Rows from block 12 of the image encoder of a small image captioner, named by matrix and row number. Rows with one number belong to one neuron. Each number is 128 + 24 x the weight over its row's rms, rounded and kept within 0 to 255. All counts start at 0.
Before each neuron's rows are labels from the 100 images, of 14976, where the neuron reaches its highest value: "responds to" is what is common among them. Only what is clearly more common there than usual is listed. The data: drawn branching plants. In brackets: how many of the 100.
# fc1: MLP up (encoder.blocks.12.mlp.fc1.weight, 384x192), inputs 0-191
# fc2: MLP down (encoder.blocks.12.mlp.fc2.weight, 192x384, transposed), outputs 0-191

responds to: wide (68)
fc1.17 [136 107 108 145 123 118 125 117 149 100 110 103 131 152 156  89  90 129 106  99 121 110 137 117 168  53 115 148 131 134 154 134 124  88 130 134  92 149 122 159 115 167 119 168 117 137 158 192 132 122 145 153  98 129 126 150 101 129 129 101  96 153 136 133 127 130 103  96 139 151 121 110 135 165 136 113 115 140 132 103 132 135 101 189 130 109 142 119 155 150 126 134 151 143  97 123 146 140 135 100 148 104 140 167 158 162 130 131 133  83 115 136 111 145 144 134 183 129 121 170 165 145 110 181 138 108  93 122 145 123 133 135  82 117 123 106  96 123  88 114 132 117 109 138 152 149 115 165 149  77  90 102 113 137 145 127 167 146 167 112 160 150 131 161 117 118 110 123 117 118 149 124 123  37 140 162 104 119  76 138 110 136 134 122 139  92  84 110 144 119 127 133]
fc2.17 [ 81 131 101 130  69 128 163 152 108 183 158 154 126 154 118 138 108 135 163 139 121 137 114 134 176 157 115 141 151 143 122 106 156 136 132  73 132 117 123  72 139  76 125 102 113 119 125 111 124  90 132 113 168 164 132  66 168 115 122 135 182 115 112 133 124 148 156 154  94 118 119 167 154  95 120 129 146  54 178 130 129 119 163 121  89 153 128 169  88 100 121  98 147  84 137 133  99 111 117 162 114 133 143  99 123 113 133  89 159 122 133 122 129 142 132 160 139 139 178 120 111 112 153 132 134 150 130 145 111 117 126 126 118 136 139 133 151 100 118 154 174 118 132 118  91 133  95 131 141 147  82 175 116 110 125 119 122 136 144 145 125 113 106  99 102 123  93 133 117 127 124 113  84 147 129 161 135 132 138  95 106  97 132 157 126 129 149 155 136 134 141 147]

responds to: three-way forks (86); narrow (62); pink blossoms (46)
fc1.268 [119 143 156  92 143 159  84 153  91  77 133 104 115 110 108 142 107 105 160 138 115 134 155 101 135  96 111 139 162 135 121 159 131 132 137 127 126 104 135 118 170 116 123 170 152 120 119  81 136 113 141  89 134 112 142 124 104 133 121 157 152 103  98  77 115 175  97 138 116 119 144 127 128 152  99 118  89 113 139  92 149 145 142 126 127 115 145 149 107 113 124 106  98 150 117 142 110 117 135 115 121 102 145 165 149 136 155 145 171  81 166 118 138 141 117 133 165 111 145 140 144 131 123 148  69 164 109 161 146  91 102 106 111 124 122 147 156 137  88 112 168 113 124 127 161  98 103 109 137 114 139 129 149 140 153 100 127 142 145 108 111 115 136 108 154 172 133 121 120 183 109 114 144 134 157 127 142 121 117 153 155 193 148 196  63 117 148 129 149 172  92 112]
fc2.268 [128 118 130 143 119 131 141 136 147 111  97 158 131 161 148 143  90 126 124 132 131 123 135 109  92 123 154 103  98  89  98 140 116 114 124 135 156 134 126 155 137 117 140 190 119  81 123 120 119 146 140 131 130  90 100 148 162 130 169 102 115 130 114  87 136 152 121 127 109 111 154 120 113 127 126 107 152 136 136 109 156 158  98 138 129 128 130  87 217 141  74 140 141 116  98 143 103 118 126 140 131 123 153 103 159 120  72 120 128 135 107 132 108  93 140 136 106 147 117 182 148 161 101 111 147 140 181 123 116 206 118 107  99 148 155 126 143 145 134 125  97 118 122 158 143 123 171  99 170 113 113 109 128 131 116 195 134 156 181 122 111 140 181 121 126  98 111 172  95 117 157 122 111  83 101 136 148 125 105 134 143 161 125 123 116 100 143 115 121 119 152 122]

responds to: three-way forks (91); night (70); drooping (41); habit: leaning right (40)
fc1.100 [114 141 140 108 166 137 119 110  74 146 143 114 118 127 133 144 101 155 108 129 111 113 108 153  93 116 141 166 169 120 161 118 123 155 111 119 107 138 145 153  96 119 158 125 144 132 122 140 136 118 117 131 132  93 157 134 126 124 112 102 138 101 110 133 168 134 167 122 146 153 134 130 106 130  87 110 113 157 135  99 125 145 117 132 152 112 177 134 122 152 101 110 131 112 118 152 183  98 120 121 147 137 159 121 140 126 100 132 145 112 151 114 135 126 145  93 132 151 124  86 117  71 130 134 143 139 126 102 103 143 106 117 103 179  96  91  90 102 153 144 111 107 133 128 147 158 122 117 166 127 119  91 125 128 106 127 119 123 155 162 134  92 151 171 175 123 110 118  81 151 147 144 112 192 114 122 118 129 133 123 133 187 179  87 116  92 133 127 210  56 140 152]
fc2.100 [142 148 124 143 107 144 118 124 115  96 128 129 136 130 170 134 143 124 121 133 131 124 146 132 164 125 111 139 136 110 172 139 114 125 152 141 142 131 138 119 130 110  95 129  96 130 116 120 101 119 162  89 137 139 161 126 158 113 170 149 112 181 102 111 148 160  91 152  73  96 119  98 109 140 129 167 108 133 174 128 128 134 122  79 138 168 156 114 161  80 140 150 158 118 136 111  72 121 143 123 100 125 114 147 100 119 103 162 100 132 131 128 126 161 114 176 146  95  97 136 106 190 116  85  93 130 105  78 156 158 157 158 130 119 170 134 141  90 122 121 167 149 146 133 109 111  78 130 119 123 131 157 166  97 125 150 121 135 140  74 115 127 118 119 109 104 144 104 160 118 148 133 142 123 130 135 132 116 145 193 148 104 119 146 154 156 137  67 141 147 123  90]

responds to: two-way forks (77)
fc1.90 [149 141 123 125 168 137  93 122 149 129 102 138 143 127 142  92 117 121 125 125 148 130 170 174 113 123 103 153  73 157 144  87 125 131 154 124 138 133 132  85 170 173 180  73 113 160  65 139 104 106 132 139 148 119 149  93 143 110 159 138 132 126 116 141 113 163 181 133 113 132 168 142 163  97 128 121 136 142 163 109 132 109  75 156 116 140 150 118 129 157 118 115  96 140  96 120 130 113 105 159 149 153 139 116 101 109 132 120 144 162 102 123 111 113  68 154 118 110 108 157 123 116 126 169 125 114 104 133 125 161 139 142  64 116 108 127 117 114 138 148 105 124 131  94 123 164 119 152 127 117 118 127 128 150 105 105 140 116 168 133 142 122 157  90 136 112 103 131 141 158 112  59 154 110 105 117 163 146 162 112  94 180 165 137 105 120 119 138 127 159 128 126]
fc2.90 [148 125 141 134 146 141 128 125 103  72 130 132 131  96 116 100  96  84 130 103 138 116 153 150  57 111 145 110 101 138 139 135  92 118 166 106 140 141 148 162 141 133  74 140 139 132 115 126 133  96 127 133 126 134 138 134 158 122  79 135 133 185 114 130 167 143 170 139  95 121  64 145 115 128 151 139 118 121 116 128 147 144 129 125 141  84 137 125 140 114 112 120 174 144 121 129 105 135 101 104 157 106 103 121 118 145 131  95 148 151 116 136 105 144  96 119 137 160 129 147  78 161 128 154 140 129 131 142 187 156 118 158 144 151 148 165 123 102 114 118 125 122 129 115 153 187 128 145 106 107 146 104 108  95 128  81 110  90 123 162 149 134 127 115 137 147 128 116  90 133 149 173 154 132 128 133 118 121 119 167 123  70 133 209  91 126 177 144 106 152 126 126]

responds to: two-way forks (73); narrow (55); bare (46)
fc1.241 [ 91 153 160 120 132 155  93 107 127 139 122 120 144 126 157 176 124 124 126 112  80 110 110 143 106 130 118 149 126 129 138 128 118 120 124 130 123 144 130 117 149 160 150 140 126 151  72  97 128 152 155 122  93  67 111 112 156 152 157  98 113 114 133  98 117 135 149  94  95 132 135 132 121 193 120 137 125  96 161 117  85 170 104 113  97 142 125 101 102 105 137 222 146 130 131  99  95 142 130  73 159 138 130  80 107 117 166 119 147 148 101 113 112  79 154 129  95 119 162 120 132 148 131 105 153 134 162 148  86 135 101 117 114 177 102 144 125 123 159  91 121 121 122 137 165 152 173 133 150 135 119 159 143 116 150 122 147 114 143 149 129 159 134 128 143 117  94 126 148  95 143 142 111 145 123 122 135  90 128 152 153 125 153 149  80 123 114  79 119 141 130 146]
fc2.241 [126 102  62 128 136 145 119 175 163  68 103  86 121 177 102  90 112 139 155 117 153 102 156 146 132 127 120 130 118 131 101 121 177 119 105  99 155 113 110 140 143  95 131 136 138 158 161 112 115  99 105 160 116 135 138 103 129 117 111 125 107 158 154 150 122 133 150 133 153 141 124 115 132 105 110 125 105 141 135 157 103  87 127 119 152 119 154 143 103 146 141  69 107 142 122 192 164  97 144 124  90 120 104 171 131 124 113 165 130 172 111  96 138 141 117  94 124 108 131 151 135 132 103 146 108 131  97 100 151 109 130 171  94 107 122  93 111 146 103 177 163 157 166 131 140 137 140 147 120 142 115 113 120 155 128 120 122 121 150 107 108 103  92 155 100 130 164 108 126 185 121 134  88  95 149 115 135 118 167 115 104 136 128 115 186 134 147 135 109  89 138 132]

responds to: three-way forks (99); drooping (48)
fc1.370 [135 113 183 146 133 155 159 132 128 163 112  75 106 101 131 163 131 106 128 112 160 106 103 161 129 119 114 134 107 129 128 117 129  90 102 200 106  96 152 138 110 134 172 112 155  94 116  91 111  75 108 147 149 107 144 144 161 139 109  94 152  87 129 134 148 180 134 148 181 157  90 119  88  79 135 118 118 124 142 124 121 108 153 127 156 170 102 195 112 128 102 145 134 115 140  71 149 147 140 138 139 152 129 107  94 111 160 164 134 134 134 132 167 119 152 130 114 136  85 115 121 135 130 129 122 130 143 101 130 101 110 159  93 139 130 145 145 128 104 131 143 110 124 151 154  99 169 114 133 142 122 130 164 135 113 119 134 103 135 119 117  98 107 118 130 146 155 173 128 112 136  97 133 107 113 112 139 115  73 123 126 177 133 139 125  78 132 151 171 107 127 132]
fc2.370 [130 113 120 136  78 126 126 140 188 141 129 161 102 150 159 134 161 127 104 123 179 110  85 149 133 140  89 119 150 130 147 150 129 115 176 103  84 155 136 126 132  81  98 142 118 137 132 144 163 191 133  94 101 127 142 121 151 113 133 126 113 148 146 136 142 117 127 153  99 150 143 113 124 173 150 135 120 155  91 123 178 130 123 137 118 125 135 151  96 140 101 115 148 191 132 136 166 114 157 155 129 120 124 141 113 110 109 145 147 107 117 130 114 132  29 124 119 100 136 101 148  98 130 140  87 152 129 117 106 147 100 119 108 114 128 142  99 159 148 128 105  90 129 141 113 139 168 104 162 105  72 100 132 145 135 159 124 114 120 114 117 128 149 113 149 150 105 158 141 135 104 158 138 108 102 121 127 118 130 157 181 161 121 131 138 163 141 152 159 152  91 157]

responds to: two-way forks (75); drooping (62); pink blossoms (42)
fc1.116 [ 97  97 124 110 129 138 135 113 116 139 109 152 130 100  72 132 114 128 100 125 113 111 131 156 122 165 176 134  78 122 168 140 125 141 144 180 152 104 153 125 110  74 119  78 100 113 146 144 138 163 171 138  96 189 111 150  90 110 172  86 103 133 148 127 106 126 124 168 146 136 143 141  90  90 104 100 111 130 108 133 133 111 160 142  89 118 137 107 146 149 137 113 129 133 146 133 148 163 143 141 122 124  96 114 132  90 132  94 149 128 115 141 160  92 145 128 165 123 129 136 156 129 127 127 139 127 114  92 134 102 146 133 159 109  87 118  90 104 183  95 146 141 174 117 101 160  98 146 145 139 132 138 148 106  78 168 112 122 147 118 122 121 155 122 107 107 141  87 152 150 128 151 127 174  91 162 137 145 125 120 126 108 140 112 148 189 114 121 108 123 104 129]
fc2.116 [162  85 149 121 114 145 147 144 108 126 157 132 107 114 131 160 137 144 119 136 113 160 135 109 145 109 120 123 137 128 177 114 151 172 120 132 151 148 112 110 121 172 123 128 129  93 121 126 135 101  98  96 139  99 125 128 139 134 143 168 162 111 114 182 128 118 101 110 112 140 119 134 128 137 173 182  96  55 141 140 187 116  93 109 177 130 152 131 116 118 117 146  89 115 145 148 114  87 158 130 123 131 138  66 105 106  77  99 158 140 124 145  70 122 118 115 133 153 154 149 121 149 151 124  97 145  91 154 120 122 119 102 137 138 150 147 132  83  97 151  75 118  86 153  99 170 125 150 138 119 110 164 134 153 149 150 124 140 129 154 101 143 125  87 153 167 163 137 127 129 136 126 109 122 110 121  92 114 134 150 157 151 151 154 146  90 106 131 108 129 148 103]

responds to: wide (83)
fc1.167 [169 122 125 131 121 139 124 108 128 113  94 139 106 129  87 113 123 167 135 110 125 124 159 111 156 113 107 127 142 116 138 127 143 157 122 114  75 163 129 168 120 111 143 197 129 124 106 103 113 127 133 121 130  89 135 134 176 121  77 127 104 130 144  98 143 124 117 152 156 160 108 112 162 149 155 114  98 137 120 104 112 132 133 125 171 101 110 104 131 146  95 147 143 125 132 119 150 103 151 132 125 146 131 155 139 109 126 171 155 134  71  85 106  74 144 201 125 103 137  87 143 123 127  90 113 122 118 105  80 117 107 175 143 140 145 146 166 139 102 121 100 145 150  95 100 140 104 134 117 140 139 112 129 124 172 133 162 144 137 147 105 106 172 111 153 140  94  95 134 156 133 126 157 153 147 113 164 147 156 163 129 110  92 105 135  90 114  97 184 145 127 160]
fc2.167 [111 111 118 124 109 143 148 154 107  83 123 150 125 102 129 142 117 120 113 135 144 119 134 152 144 108 117 138  75 112 129 141 107 152 139 183 134 117  94 101 152 139 156 119  91 159 130 103 132 116 117 157 111 105  78 124 135 140 156 113 115 138 131 135 131 118 119 109  61 124 110 109 134 101 132 143 181 100 153 130 120 115 126 125 134 144 115 139 135 132 122 128 202  99 124 188 114 126 128 114  68 118 146  84 110  93 124 105 114 113 161 128 164 169 129 108 132 132 147 140 114 116 134 110 125  88 171 128 136 137 142 116 130 114 118 102 149 114 138 151 114 153 154 177 178 148 145 108 137 105 111 134 155 141 111  83 194 116 138 142  94 178 156 119 151 145 117 147 144 118 105  94 156 169 152 133  99 115 157 119 168  78 119 132 141 159 156 155  90 142 162 107]

responds to: two-way forks (70); wide (39)
fc1.78 [120 132 120 118 130 118 126 130 147 133 138 122 123 135 168 109 118 157 148 177 129 134 149 144 127 115 164  72 150 127  96 106 124 128 136 141 165 116 146 105 130 116 156 145 139 150  90 108 186 119 105 159 124  81 107 123 123 173 108 130 124  97 144 145  91 159 113 148 144 185 106  86 151 131 178 123 128 177 177 117 132  76 119 141 159  94 142 135  82 120 129 151  98 126  92  82 123 139 141  98 153  88 102 113 127 138 180 130 127 104 102 133 165 130 143 144 141 126 111 111 107  96 157 133 123 173 121 138 117 150 102  82  92 146 132 148 170 119 119  83 159  88  86 100 121 134 126 162 163 135 107  97 128 139 122 113 121 128 130 152 107 117 110 126 145 139 161 104 144 140 106 121 135  86 100 170 142 151 153 114 104 131 155 139  80 127 138 152 137 120 111 133]
fc2.78 [160 138 115 132 159 126 101 173 150  76 114 131 147 144 107 122 125 152 145 127 128 134 141 185  83 157 173 162 120 101 128 158 106  94 125 111 139 112  71 117 173 160 101 105  89 125 122 116 128 125 134  91 154 115 116 119 162 131 107 131 170 158 146 151 139 155 150 105 159 114 211 132 109 106  93 153 154 146 119 154 134 139 169 103 102 101 149 122 115 119 129 117 109 134 138 113 123 143 134 123 133 135 117  86 103 121 136 132 100 109 111 110 141 173 103  92 117 121  94 100 125 108  68 118 156 119 108 119 133 144 133 119 130 108 112 141 129 148 183 136 125 112 116 142 146 152 111 156 134 185 135  84 113 104 157 103 135 126 108  70 132 158 122 124 102  96 152 122 136 131 136 134 177 148  87 112 135 144 153 140  79 122 112 117 108 108 120  93 129 109 153 130]

responds to: two-way forks (76); spreading (48)
fc1.146 [104 104  82 125  83 146 135 118  90 116 179 120 139  70 143 140 119  81 135 134 131 127 110 143 114 170  97 135 153 159 173 142 123 145 141 140 130 116 112 113  99 150 144 141 114 146 131 118 116 139 165 142 119 136 171 154  87 107  83 182 126 173 104 126  96 144 134 119 138 145 109 126 152 143 120 132 102 121 109 123 116 115 141 136 101  74 114  97 102 153 118  78  68 139 101  66  96  99 115 143 118 102 118 155 157  95 121 136 125 114 132 129 157 110 119 147 108 174 117 132 160  85 113 117 118 128 126 118 130 159 101 130 125 119 109 142 130 166 159 147 122 134 137 142 160 141 121 123 118 149 127 153 138 150  94 136 136 135 114 131 107 182  99 124 107 153 137 128 171 125 175 153 136 104 127 133  92 109 126 180 134 171  91 172 133 149 119 144 106 108  92 138]
fc2.146 [149 139 120 115 180 135 171 134 136 124  34 127 122 153 130 170  93 127 136 144 115 127 150 127 132  79 164 146 108 110 121 159 113 127  83 127 115 132 111 109 159 100 138 114 118 128 128 162 120 128  98 100 125 136 110  89 158 123 156 107 157 154 123 154 133  86  63 155 125 137  92 140  96 104 132 108 151 157 141 158 119 154 154 113 151 118 154 132 163 132 117 157 162 152  93 170 159 141 148  84 165 133 124 120 132 149 127 125 148 153 127 108 130 116 126 138 168  88 167 113 111 155 197  86 135 137 115  86 135 126 149 147 135 151 158 110 137 112  89 120 121 138 118 165 105 129 149 115 142 130  96 106 115 103 150 126 105 121 160 141 137  92 137 113 104 153 109 121 112 160 124 131  90 148 122 128 168 120 114 123 128 108 142 116 171 122 122 123  91 152 165 117]

responds to: pink blossoms (42); drooping (36)
fc1.15 [131  89 114 162 120 143 128 102 102 157 112 121 185 115 104 137  63 116  97 156  85 138 151 137 116 180 121 152  98 111 115 120 143 129 106 146 102 158 135 151 146 151 163 124 129 131 107 173 145 143 105 142 121 110 134 169 119 174  89 134 150  92 116 137 147 132 171 134 107 115 118 117  88 133 115 113 100 118 145 115 170 190 151 166 116 105 122 121 135 156 143 138 168 101 115 137 140 157 131 140 114 156 140 115  69 156 120 118 146 136  97 118  97 128  95 156 128 103 131 135 138 128 111 123  82 114 117 112 116  82 150 162 152  93 118 121 138 181 139 137 122 117 145 100 149 137 132  97 122 116 135 133 145 140 130 169 174 114 144  93 142 144 128 117 133 119 116 125  83 125 139  79 135 117 139 107 148 141 138 113 137 198 125 145 152  55 122 118 132 102 111 134]
fc2.15 [107 119 111 127 135 140 138 170  87 157 143 108 140 112 116 124 106  80 127 111 108 116 112 110 146 115 100 121 116  98 167  60 105 143 125 137 135 110 107 122 120 127 171 147 126 150 129 106 166 154 106 113 127 133  90 146  98 123 143  80 111 154 171 163 155 148  94 147 143  99 163 114 154 105 152 165  77 120 179  83 124 147 181 157 170 126 139 121 101 132 174 100 137 146 132 128 152 119 112 117 115 122 144 124 108 145 121  90 104 137 138 128 126 132 172 100 122 165 150 136 143 130 142 100 129 137 154 126 132 126 104 173 130  89 138  88 156 113 125 146 120 108 121 129 166 170  93 162 109  96 166 126 130 112 140 156 106 130 120 106 108 133 115 159 140  68 110 130 165 135 119 148 135 146 139 128 155  91 193 137 125 135 115 102 153 133 116 106 122 120  78 138]

responds to: wide (75)
fc1.298 [118 163 123 106 163  97 123 132  75 137 132 121 107  79 110 130 119 127 104 119 138 129 109  72 123 120 166 149 132 141 150 171 143 112 152 111  83 140 151  99 172 122 131 106 124 118 162 151  96 124 106 128 120 113 148 112 114 140 177  91 152 151 124 176 179 116 140 146 126  62 135  95 115 145 104 133 139 158 130 148 145 144 100 109 167 153 130  90 133 118 100 154  91 141 122  98 113 122 165 141 117 114 114 134 150 121 134 105 120 126 196  76 124 144 101 139 194 139 129  97 133 137  97 114 121 120  96  87 149 152 140 132 113 135 113 118 137 106 126 120 178 114 110 184 132 113 141 169 175 131 125 107 150 111 143 139 146 126 125 136 141 132 133 186 121 113 112 105  89 108 146  97 138  89 105 136 161 132 156 143 125 120 113 133 129 146  91 119 131 112 127 159]
fc2.298 [179 127 151 146 121 118 193  73 119 103 162 127 116 127 143 116  86 145 127 106 106 131 128 133 113 135 100 115 115 136 135 111 148 132 154 152 127 162 134 132 109 119 140  90  78 134 126 139 175  94 130 144 112  97 129 155 142 141  96 133 133 166 123 131 134 129 108 144 142 160 162 134 113 178 125 141 129 107 144  78 115 157 124 153  88 130 142 124 110 139  96 121 169 141 137 149 149  86 112 125 128 152 121 105 140 112 186 103 128 124 119 136 125 126 187 131 134 127  86 168 123 103 138 134 131 131 181 142 112 131 127 118 171  78 165 126 166 143 182 152 110 105 118 113 126 100  96 127 125 146 192  84 136 166 146 135  83 106 106 136 136 162 128 138 115 153 140 158 121 158  81 165 101 109 145 141 115 126 111 129 139 115 139 114 101 126 142 105 132 161  83 149]

responds to: two-way forks (78); autumn leaves (57); wide (40)
fc1.197 [120 163  97 141 141 154 160 151  77 113  92 122 153  78 107 126 137 128 121 129  95 142 139 132 153 136 136 111 158 102  90 146  87 144 131 100 159 122 143 140 166 125 166 117 120 162 121 125 135 129 170 118 112 130  95 147 107 119 114 115 111 159 133 149 135 167 123 139 139  65 128 159 130 139 152 123 126 153 136  95 112 147  93 157 123 149 121 119  86 134 109 145 190 100 108  86 168 156 134  73 132 125  85 160 110 153 151 102 146 114 133 167  99 136 176 144  83 144  99  85 106 117 155 113 149 126 101 156 123 147 123 144 137 107 127 148 147 123 130 143 101 123 115 137  99 111 170 150 181  90 145 129 140 117 140 132 102  92 141 141 129 148 109 120  69 122 100 151 161  90  91 129 107 126 123 148  99 119 169 124 169 105 129 135 142 109 140 144 100 135 116 127]
fc2.197 [133 105 135 121 148 139 128 133 124 125 100 138 153 146 106 126 165 130 129 138 128 113 154 135  92 132  98 118 162 135 136  95  63 111 106 161  93 115 114 169 160 124  94 111 129 151 135 137 127 164 155 107 123 181 141 171  87 130 121 157 117 104 110 143 149 128 141 137 107 111  49 133 113 105 119 113  62  98 112 130 133 146 106  93 142 166 159 118 161 129 135 123 157 121 119 156  92  91 117 115 147 132 101 113 157 118 103 171 124 121 126 114 120 133 105 127 103 113 134  89 203 139 169 122  94 131 108  59 116 135 140 165 136  98 135  89 166 115 169 129 138 143 120 138 124 117 106 129 142 175 145  95 140 113 101 153 124  99 129 151 106 141 140 113  99 132 121 134 151 169 158  94 170 130 145 120 113 108 126  87 160 130 109 134 117 137 149 132 118 109 155 109]

responds to: two-way forks (73); narrow (36)
fc1.199 [135 103 111 130 168 145 120  77 119  66  90 137 112 146 114 130  98 151 132  96 147  66 119 127 131 117 115 126 127 125  70  72 127 124 125 144 128 164 130 141 130 164 122 112 154 135  97 133 134 139 176 147 120  98 146 163 132 145 140 145 131  71 116 140 116 184 123 139 139 134 172 119 111  99 120 158  93 129 144 149 129 114  95 165  96 135 127 163 114 168 125 144 116 129 108 135 150  86 121 112 177  93 114 127 115 111 160 104 127 124 130 147 141 147 146 188 129 151 144 115 111 121  77 130 130  79  95 171 150 157 135 165 146 162 136 139 125 108 146 114 113  89 131 117 121 122 176 156 126 115  97 180 133 132 140  88 128 113 143 124 159 130 109 141 146 142 117 101 142 175 123 153 136 118 100 122 122 136 144 101 112  97  86 112 109 108 147 118 159 123 103 153]
fc2.199 [140 164 157 132 129 133 105 115 146 125 143  63 132 175 104 113 151  82 141 149 105 146 171 138  91 131 133 147  92  75 119 160  84 116 121 127 124  94 150 104 160 103 117 166 126 103 145 135 158 131 132 104 148 124 148 104 147 128 134 142 159 122 156 130 120  95 144 141 119 142 107 134 107 127 107 145 127 146 125 118 167 156 149  76 145 113 123  85 108 135  99 131 116 108 129 146  76 145  98 166 105 154 146 156 122 134 154 164 119 141 110 138 127  91 121 106 132 115 132 115 104 103 136  88 114 161 139 130 161 152 128  94  97 103 132 149 152 180 180 144 120 166 115  76 136 128 123 121 113 133 132  77 124 118 139 126 114  67 134 158 110 112 108 126 110 151 110  91  87 116 107 132 158 149 188 146 116 174 174 132 125 118 152 141 120 127 134  98 100 118 115 138]

responds to: pink blossoms (42); wide (37)
fc1.318 [114 137 126 136 131 139 138 127 158 146 115 132 153 146 132 147 151 125 167 122 162  83 139 149 183 131  99 142  96 136 120 116 158 159 126 137 125 122 118 107 169 126 150  97 114  65  89 112  89 114  88 148 111 152 129 106 133 117 143 121 119 152 144 109 106 137 189 110  90 175 161 137 123 193 129 155 127 103 127 137 120 138 141 135 100  72 161 127 142 147 101 178  76 136 118 146 123 150 141 136 141 106 124 139 121 124 135  95 153 107 168 105 107 122 127 123 181 138 106 137 115 129 137 141 135 131 120 135  92 117 113 133 105 172  64 129  67 144 141 130 156 145 110 148 105 137 142 125  95 148  56 123 177  88 101 110 121 154 144 138 140 103 118 129 100 134 141  92 118 108 142 113 144  94 145 134 118 180 101 107 159 110 119 132 104 125 123 127 120 124 130 119]
fc2.318 [ 82 115 108 125 104 118 168 132 148 125 120 120 136 119 119  96 128 105 109 120 132 138  98  98 137 127 121 130 142 131  92 142 152 160 125 153 152 159 121 135 116 143  68  99 122 155 136 165 125 143 180 112 159 126 121 140 172 119  79 105 126 106 145 127 117 141 148 142 109 124  96 139  95  77 156 113 156 160 133  83 171 162 102 179 183 189 100 142 104 122 146 108 140 118 114 117 134 140 141 173 143 172 126 131 115 146 113 132 145 164 126 150 112 147 132 104  92 100 154 128 143 146 137 106 153 142 129 125 138 114 124 132 131 120 144 136 118 113 145 116  59 107 157  84 173 101  96 113 147 134 181 117 113 101 119 173 150  90 164 120 153 153 105 102 124 126 142 148 157 132  93 130 148 137  95 113 131 127 146 140 124  91 124 138 142 158 110 129 150 171  85 132]

responds to: three-way forks (87); drooping (54); leaning left (40)
fc1.86 [101 114 111 100 158 128 123 101 131 137 123 121 124 106  76 158 128 123 133 135 110 119 164 105 156 182 156 174 165 133 164 142 143 123 132 151  77  92 105 112 127 110 108 109 129 146 118 147 145  91 167 117 118 166 138 158  87  94 153 171 143 133 157 150 145 158 111  85 161  82 160 108 146 140 136 127 120 127 152 120 113 123 147 116 108 141 137 136 126 115 146 154  99 138 107 109 127 126 198 139 103 125 120  88 138  73 125 143 143 142  99 128 140 123 128 173 108 122 120 117 120 109 166 111 114  96  73 126  94 195 128 121 166 127 112 134 145 112 125 108 162 124 180  97 118 133 126 135 109  86 141 144 120 101  99 131 128  89 117 131 125  99 134 135 138 161 143 120 160 134 125 129 160 106  87 134 140 123 134 146 124 147 123 151 109 150 105  93 117 171 173  82]
fc2.86 [163 128 109 114 133 158 143 145 154 127 136 117 131 139 113  82 158 159 121 128 144 127 163  97 171 151 113 146 113 118 198 109 156 155 144 119 127 108 138 166 147 156  93 139 134 106 148 110 127 115 147 105 132 125  99  97 141 113 129 143 136 145 149 138 153  99 122 121  94 116 129 143  85  89 164 110  88  79 156 135 145 117 126 132 144 144 103 169 141 131 113 108  35 135 122 151 136 136 129 131 163 103 124 145  68 128 159  92 124 124 135 164 163 126 152 124 143  90 108 121  84 175 138 124 101 143 117 101 103 102 148  94 101 148 159 147  97 111  90 148 141 126 104 127 127 140 119 146 150 128 109 134 103 107 127 127 118 129 133 152 130 114 123 108 113 111 151 114 129 146 116 129 110 138 143 129 131 164 171 159 140 124 108 128  78  51 132 123  75 169 110 115]

responds to: wide (97); pink blossoms (42)
fc1.295 [134  76 158 109 151 128 148 108  98  82 110 141 146 128 127 101 158  80 113 170 111 160  93 118 103 128 118 121  63 121 121 154  74 121 128 150 162 162 167 116 131 124 109 104 128 125 182 158 128 113 129 128 146 105 129  92  71 126 148 115 132 128 109 152  82 155 147 129 149 123 133 155  76 129 138 107 132 134 169 148 136 137 138 131 140 153 144 109 131 168 109 145 141 149 133 124 121 149 139 134 121  97 161  99 103 117 140 124  85 148 149 111 133 166 119 124 166 143 105 127 117 123  87 124 111 128 125 149 100 129  92 148 106 116 131 191 130 178 131 130 118 130 123 150 140 141 127 104 130 100 115 132 114 106 148  98 123 159 148 112 174 131 119 185  95 132 153 102 167 134 137 117 142  84  98 127 111 104 126 159 126 186  84 163  82 119 137 140 141 125 142 146]
fc2.295 [130 132 157 123 145 124 141 145 135 146 151 120 116 117 102 139 123 131 117 121 149 113 144 161 133  76 131 137 160  97 113 143 140 126 138 149 155 157 136 143  92 135 125 164 139 127 155 135 109  93  80 147 144 113 107 110 124 125 155 154 127 132 128  96 126 144 173 154 116 137 127 136 124 149  93 110 113 165  83 122 123 125 168 152 172  85 128 123 147 134  99 140 100  98 128 149 138 116  95  95 101 110 118 141 164 145 106 149 156  84 141 140 133 145 121 115 120 161  65 117 145 112 127 126 162 120 177 163 144 107 121 105  92 127  94 106 137  76  74 118 126 129 146 135 117 162 136 104 125 105 181  41  77 141  61 150 137 155 141 152 130 107 124 113 120  97  99 143 121 140 117 166 115 135 146 121 103 150 120 118  74 112 130 139 141 116 156  98  88 143 141 114]